config = dict(
    arch='convnext_v2',
    model='multi-label image tagger',
    dataset='close-ups of made-up surfaces with and without defects',
    train_examples=101725,
    image_size=32,
    crop_scale_min=0.8,
    horizontal_flip=True,
    isotropic=False,
    norm='layernorm',
    hidden_act='gelu',
    mlp_ratio=3,
    dropout=0.1,
    inner_norm=True,
    moe='top_k',
    num_experts=8,
    moe_every=2,
    expert_mlp_ratio=0.5,
    experts_per_token=2,
    shared_expert=False,
    patch_size=[2, 2],
    depths=[4, 4, 4],
    widths=[80, 160, 320],
    kernel_size=3,
    num_labels=18,
    residual_init='none',
    optimizer='muon',
    muon_scale='match_rms_adamw',
    learning_rate=0.0024,
    momentum=0.95,
    nesterov=False,
    orthogonalizer='polar_express',
    adamw_lr_other_params=0.00091,
    max_grad_norm=1.0,
    max_steps=11500,
    batch_size=512,
    epochs=57.9,
    lr_schedule='cosine',
    final_lr_fraction=0,
    warmup_steps=2300,
    weight_decay=0.2,
    adamw_weight_decay_other_params=0.01,
)
Rows from block 7 of a small multi-label image tagger, named by matrix and row number. Rows with one number within an expert belong to one neuron, the router's apart. Each number is 128 + 32 x the weight over its row's rms, rounded and kept within 0 to 255. All counts start at 0. Numbers have three digits each.
After each expert's rows are labels from the 100 images, of 14848, where the router gives the expert most weight on average: "patch colour" is the nearest of a few named colours to the mean colour under the peak; "top examples" is what is common among them. Only what is clearly more common there than usual is listed. The data: close-ups of made-up surfaces with and without defects. In brackets: how many of the 100.
# router: router (model.blocks.7.mlp.router.weight, 8x160, trained with AdamW), inputs 0-79
# up: expert up (model.blocks.7.mlp.up, 8x80x160), inputs 0-79
# down: expert down (model.blocks.7.mlp.down, 8x160x80, transposed), outputs 0-79

# expert 0
router.0:134111140075170110161138150134096107102121104112104154124086091149095143160149164137123120073136156127129139124144124171118152091135098081138125122164133109103125134109206107110090162124060155169155172104110089132087145144117148160139145212
up.0:085074109105149111206155139193098065116087154093094102140135171107103084169123124126076128139166128109127163169114076171166144137117126105125144097150189149071154102150105126142125141149131153145083101111175118142146145137119087061049197165
down.0:145111055102132112124152084151151064145094132167154150129130115089105132163160171122142110144086115142082132137117112133146106151135150128130102117052161123087099090115096140123097112136121127104135133131091116149176159212111134100162198143
up.1:143157106126108149094179148136157169144136098066113104114144149095131111107130156110084110121135200125081150179177118139095114093153085138134132086122131117085168132096133138158093129105120102131074103106142109126106137091032130137211170096
down.1:147125074091136144112099206146153135087129067113152130087088171101136175114112080141133151104126124165156127143104164117110129024127098156171109134148142087078155036105107142183084072124146186140170126130126098172111111165115077166122118093
up.2:085097101148151102064142173115144118117114116120116193134129117117172080099146103160146090124176135102141094123115131143134136167168128112155202142155109063111151130086114136048075167159135116155177088091114066128114138098129131100148069146
down.2:150146169115137135123141111173209113114149114185097121184135130125131109084113147123115105089110143170146121163107125136098113129112125161130154113142075109130100094148123107077140117172168072131089173057132161136128161095047152079164166128
up.3:108132116152074084125123163110207094140123152109109145118117193116079135162117128159146128116130128126130135167141143056117149106129103164158116129106086115121253103132130131128153104114186131163122068138085181101138152068082108113160118064
down.3:130121144124129117161142198130144114128160105113147127102144141092119154134128092080122161150120100129154125131156167095131111065153099096170067119141160169172122117112165085150051125139090138173168131133163128118116110077107086220146136119
up.4:092135070105102121160120166120114129101158073135114120128138076094111157124124131064149123155151100163149162143167167103107112114132100127150168183141105089083136127174080108121145074127217149166162216144110138127131160105169157055183080186
down.4:079165123170087135162162160123129152085180135191164163136177128144125074111151152130123074132107144145166158080174148121131128085153138118131172142132118081198104157086197117106125109115085144141155163133085116162147177161094182134169126140
patch colour: green (63)
top examples: circuit traces (91); stain (49)

# expert 6
router.6:105137099154091147088069144127165096120117182161164141166131124127107148125149131129126078153163157170149056125096156135096093085117103135107117201119145123133147186122132188138092078151169106158117050076082152143190167145154082127124155116
up.0:176112122119154141071100068147114080117156156192182156146139077128119133136127118173132095141107103164108099155106094193120131132175092125107108179127164106135105135143160119100117122148185157182134153104191090175160126091112097094135147146
down.0:127107140133119149176146172151110168110173165134098173092127124184113073117137104135143080096097151137169102132124177168127111101091134131148077164044162077132151115096104138144123113093116111092137163180126153127127095138082120090178098127
up.1:090145115160147114064090112170088127125110116200061150157169140130169104133122121072119043079109133140127135132101144143098133051161094141111123140146142133151138148058098137126122127078127164124177136119139135146164154131121127185070137122
down.1:173122154126125131102214179111081142151145164063192132130138100141219115098175121123130121110169098150141088124110070088131143127079095180168131120106092119106099137138128113133138139094098124108078170139162126128159189156160146087234098123
up.2:119090116157130126116090145160167130147130105143156135125162137117178088137143081117132132138160068118088159127165136138144161148086139161165100104115133088176172087137122106120178107089169144126128131114113111160073129117137152091151118107
down.2:140099138100118149120160126121234135153157159105174120152054130086126184100089075151105109145190119090152103153120137167126084097116102123115116096132084071076169120097060123140157126171129108087105116131076138148192133167123184123097151117
up.3:154101151112097114139084133122120137115141110138146118134117163144130142167140087102116194097114100064122146141152137150178101109143129146118102128122141049103091144119092160096144101202161127172094181160118100154137085141085115111127075150
down.3:137103180136165120111124146147109111192091135064111129214128108133175068157174160094087134089125115156090164099122115086091173092110104134143136169170134160125185093110129099067160047167140129075147072164139126131112134119131138115151155133
up.4:205085117132100062188190130104094119135132131147129136171173129130141099126107076093124111108156132114124149175140153112135149133136106133107132125113110092149092182155141116089157098115136084147090185121133087128148123110166109203151174115
down.4:135126038142128083177176139111123184154099124104124094136155177134129091075155101209098152127106067115122143126103135142120123163126171113068123181130126122169082064118138112125130153156151207101172125157098132070120073101151120129213126130
patch colour: pink (59)
top examples: stone (100); no defect (52); defect: none (52)

# expert 3
router.3:107100127190143140121129140116169117109143095126159124092093109118112147193131133084146122111178134104117116128105118146129126100165106082147100180133096084094095061137059110068118099123151102202159131105172137180119171165146159103163156116
up.0:195112100128082083122168136082116144103145150119142143108160117145130118145070135151118122095102154127123130148144112169119102131121090162194105138129120064115163125111114075141107150108185106143125164108090145109139117112099127163134100151
down.0:146122122117135175102109143082079127130133051134140096125165101175188153070125202070138142114120126168096146119176157140108139124122087157143121148174104082101165132160143129141140009123166062119135158140150141121151121097112149066119152137
up.1:138071136097152111083106153143170106118159133164139093091150123131109070190131183128111157184094084112139105110112108141112081188179143127115114156104097098125121135085134099121148140100174105194098128086123177112155134117135130084138100162
down.1:083145164109084170129144065164129108102170140090117109165180119130127108149154158086115111063117143200141106100167061080082172150101073128120140146121134106131145132159164104148169085143149092145163155176148177101185147100149169128134153130
up.2:086103163086112076136138175109126093139113053087151165168188134102108153153077144097111104152138162106111094174135142092105168137152128169130163160148116140128036125148145107147111134119117160141073137130140149166142108117164111131111182125
down.2:198166166129091138224152129132076121146177166122120155049179124184156073109135149098172167097135178185161154156139141110123116127059126089108073083110153105094132170101096105148129131099111126168089108115119128135117162114101168112169142124
up.3:129124082081136170115111112096066176083095154079104140091121135096096092087121082103118134136163162123074121114158159108127138102098130182055105139092070090153163109127100130114162183114157167130150131169165161077139147148145136209153184067
down.3:177194117129096105071141078086113129142200176148116118098138120176089119159095116112070142127137117110082091107131090183125139136110116145133105129119061138161088113131093172083165128117103124090160094146128191096132126083179140127158168089
up.4:156145150145100134110115189110073163123101121113180040137114144144129097131104078137103094093104230155152148112114131147156110118098125152107145114140172104197119121163140123150143152099106155183171089107208170185127124142132103126075060099
down.4:081122040120120082157105127108175085144154086151073139126121135147131172086195152136134111159119141136100139184167136163122077127117147144165174146167144150093182103148142102125091133162103125132113057121142167141103146152118136093141115170
patch colour: brown (68)
top examples: wood (80); no defect (58); defect: none (58)

# expert 2
router.2:107190143121147171102172097188161116126145148132153094142139084135100128069150140127107152202151162148166105132117143126132107173166147159104130069114110217105113132072137112149129127078181115067104116095120128137142097161172127099142115128
up.0:145118118121112083107160161138143132123138151149152148138158079148117081114116181091121126122161156117143108129091129032103080119120141103168122132112124130091141147083114093133103087119118105099122125113194092119109087178128109127217075187
down.0:162154074135169108122162100110144103070111133137059149137139121099180106181115125136144098121075148108165126072105126116097152109135070117163132169063128108100102149104101098092123098091135135110172140124137105119082114125124196162153145130
up.1:097124102083138155146090116071134119154123168103137145111152145163094137154109117105131104096093180125123079093159115146141097075142123132108104089130125108176143208156130161121138120153149108130113124122139120142106099127095132105132092166
down.1:176055127146107129128147009127148107145103159120131161127161149158145136078165186129144074157139134114161093127096139149144140133128126145131163109147071131081193151065127145101076108081147186091128160101127141130118143110157140119070130128
up.2:079135125123134125105176150141158117115129161143189149150108103130102168188126158091117108094167108121127135146133074094120101189087158126073155120123107175133195149082136169053183053143125109091124099036135086114063148119157101119077101127
down.2:113221132129105150102111095089114168083110149164152168121147126143060140144123088101087135147136150081151172098152126133110161141136146197189111082106176106139081179111117118232159138054113104169088159102094108116099152119160085153143091108
up.3:172173165168152119219082150127176118094130123169139128165111136083121144172121168115185147173098066115165189117144154104110112035144129147076172103157127147122054121148162143129151112166163125071093109121145111160145138057101117095115106158
down.3:110146147174109101106168095131179086163123166129142159118160179148138113173139151075105056153112115163106129114159157139125079137102181132118156067144126199034153190161186152124145127076154044144144131133129119101138119100141157067050141113
up.4:111094128107112071164120079146153104130132120086114124112152183104119149125120148151121099094108104145117148106136155238092103033150088159139117160126105053152105113106125231049151156147108162145145144127136143119158116124127095124183141140
down.4:102106157115152136124152103126107099115196144163147141110163159160099096116148150138131126171169127146113089128080137102121129174106143195145130085126153140057113091116156113081132094102102140168107127139170125114153124126112115127067041157
patch colour: pink (56)
top examples: stone (88); scratch (35)

# expert 7
router.7:156121097127121117078106090101198124129125109170119085133202137151167123128119112086089164141063148136121171169126126131163087163091151154130183104100150087189132129096145101147110097097101113117085162145117123098081112092108087108066101081
up.0:083131133177165103180161098119099106145139148175138121136140199126201120118129125178123126110121107158116081104090126173121170127098126124122088085124191158143156106185099169194143118199168162099148080145130207110121138115158130120115112077
down.0:144163144128167105103168179174134123108107086106071113182099072133128095121142133146120133160108143165163162108130103112125211099099123157119140124094114122202157111105127082148126059120113083107132180153165065102113132077115208141163157183
up.1:070079110165177136158143098083122162125143101116152126124130205117104180121134113107115128160149140145088085162103153167161154096123113191160149051161098150132089089187189172153121117137116131189080042183113127126164194178072114103136114114
down.1:129141088154094088151145108141123081115115147135153061212106129122121145068143094121126085146060128074198137088139116154080128149175113098132077173152123129155122094148142138118124042133098122089190158137165113144128121192071139068094116072
up.2:127113130135116113171115102081064122110128153107108132130156133106158134055132081212124143123122166089092091120132124117125157094127130129059127140119124117136099131132135168144138117133153137073170092192122203105185144156163156115177154117
down.2:044096102143171096151111158103143070177141167124122133160152138127105117153151084152101113115123155169156117088109098139164191141145068098103135061165128131168119177120144120058121135089163115077126129181137056159131163137164162116128087134
up.3:084103135110134209099147119123133129109115106142132129142138109155148114148111114132155130134170186070182128130143122197097084148120101120089057189128166168090200141099112132140114127080107155092148046172109129157151190155192102109124107133
down.3:158145144149147115095121150125097119231133140131119110129148161074123065167089117106089108144119145148119155123193104126117105135140168114099132184119174133127134142123135126201088153166141091120178115154092119107120073116137084116136114124
up.4:110087058142123136063124200114155135095108140117113161145179122091151107141105129151102165154118146119135148128132129080127090169168087137053122154140099108100091121147169121088071133163113103112160132121123144157185110155117141122156116177
down.4:107114204147130118163187149111116109101095123139138161182163143139110171098159161070094074135162070128181134112154113136114189127149100190102123086129115118101126152105074086183172187126142065048198140129130121125121183118132153144105127066
patch colour: pink (62)
top examples: brushed metal (100); no defect (64); defect: none (64); smear (36)

# expert 1
router.1:176113123114112110185154155148105110150097107093124162113083139117063173126114136115131161099130079097134148146127151112097196139126113163131131100137106159120157134139111090141134142169142128139084179102123160114137134094125155181145109155
up.0:133145120129055144150125191130131065099112165111110149133068093126119143123104150099151136161178110118125068149123168126155153180156106104122090081122124123105157154112122077089148109158101135122076203023135136141138136145121144133148133121
down.0:101167165148129086116107061129049076117132135151140099164159131113170156094151110088100189194102097081130107142138110145187201130102114157174122134138161127092167125118154106095160107131075136132116077047175099148160157149132063164095095129
up.1:124132124143173155085111162134118124154116188132061180130114154163105137133137094086136071142150118142124102148151172166110074166136121143158073125132163155096148079165170120106079102163122118163083048143134173071208078132119064087116157071
down.1:141154158106081181163134135128135089093178137149126090128085165149056146128127139114135144142168113133114184093109183121080086136147127139058121139090114141101150134091055112135135167159169098126175098174123160106119045104125107076158086154
up.2:107127065151117119132127124108149122112085135190125150135220130150070109110156123116149102153133125141126077140089094160147095151109114108131060122135087122114117114158188159143156119103148055138155161104075101119099128134183149149170065115
down.2:125138107164088140131177107073122114145072128117132161176104121111151173183111068143144184141108123099139139148136183171146140070066136098157133120184111133111180141048151197108125105155164159145117087148131091140138185133147100066092135099
up.3:110101133082124098106122106162132111108092106134125124116180161102066124093141137197150153053109134111143125139140132073148134166147165150174147157123118126120146156145146104119131073102105134178096123152120178137122208125070132150140116140
down.3:105137160125108086144096167151108138108122111138124120061107107121148138088134092157096123171104103151141155078141177139103115060147142072154157184156106127172076134155151147129105100116172146134128151133139127114134159120080157166218187085
up.4:170103098136099095132123133144097100140134149157149142132187117149168140153077141193156131127105130153121115143062116116175135165123161131094085147121136104136138146104148078126093136116078087068214089095171132083115088190085128142143162088
down.4:121132172114144102093102064146099118163094146125174148161133110147161080105157107111179086146150072105158111162163126164104091094139127137082072114112148149110146133074115103153085059059105173107133092178114105132140127127152154073125116066
patch colour: brown (100)
top examples: leather (100); no defect (83); defect: none (83)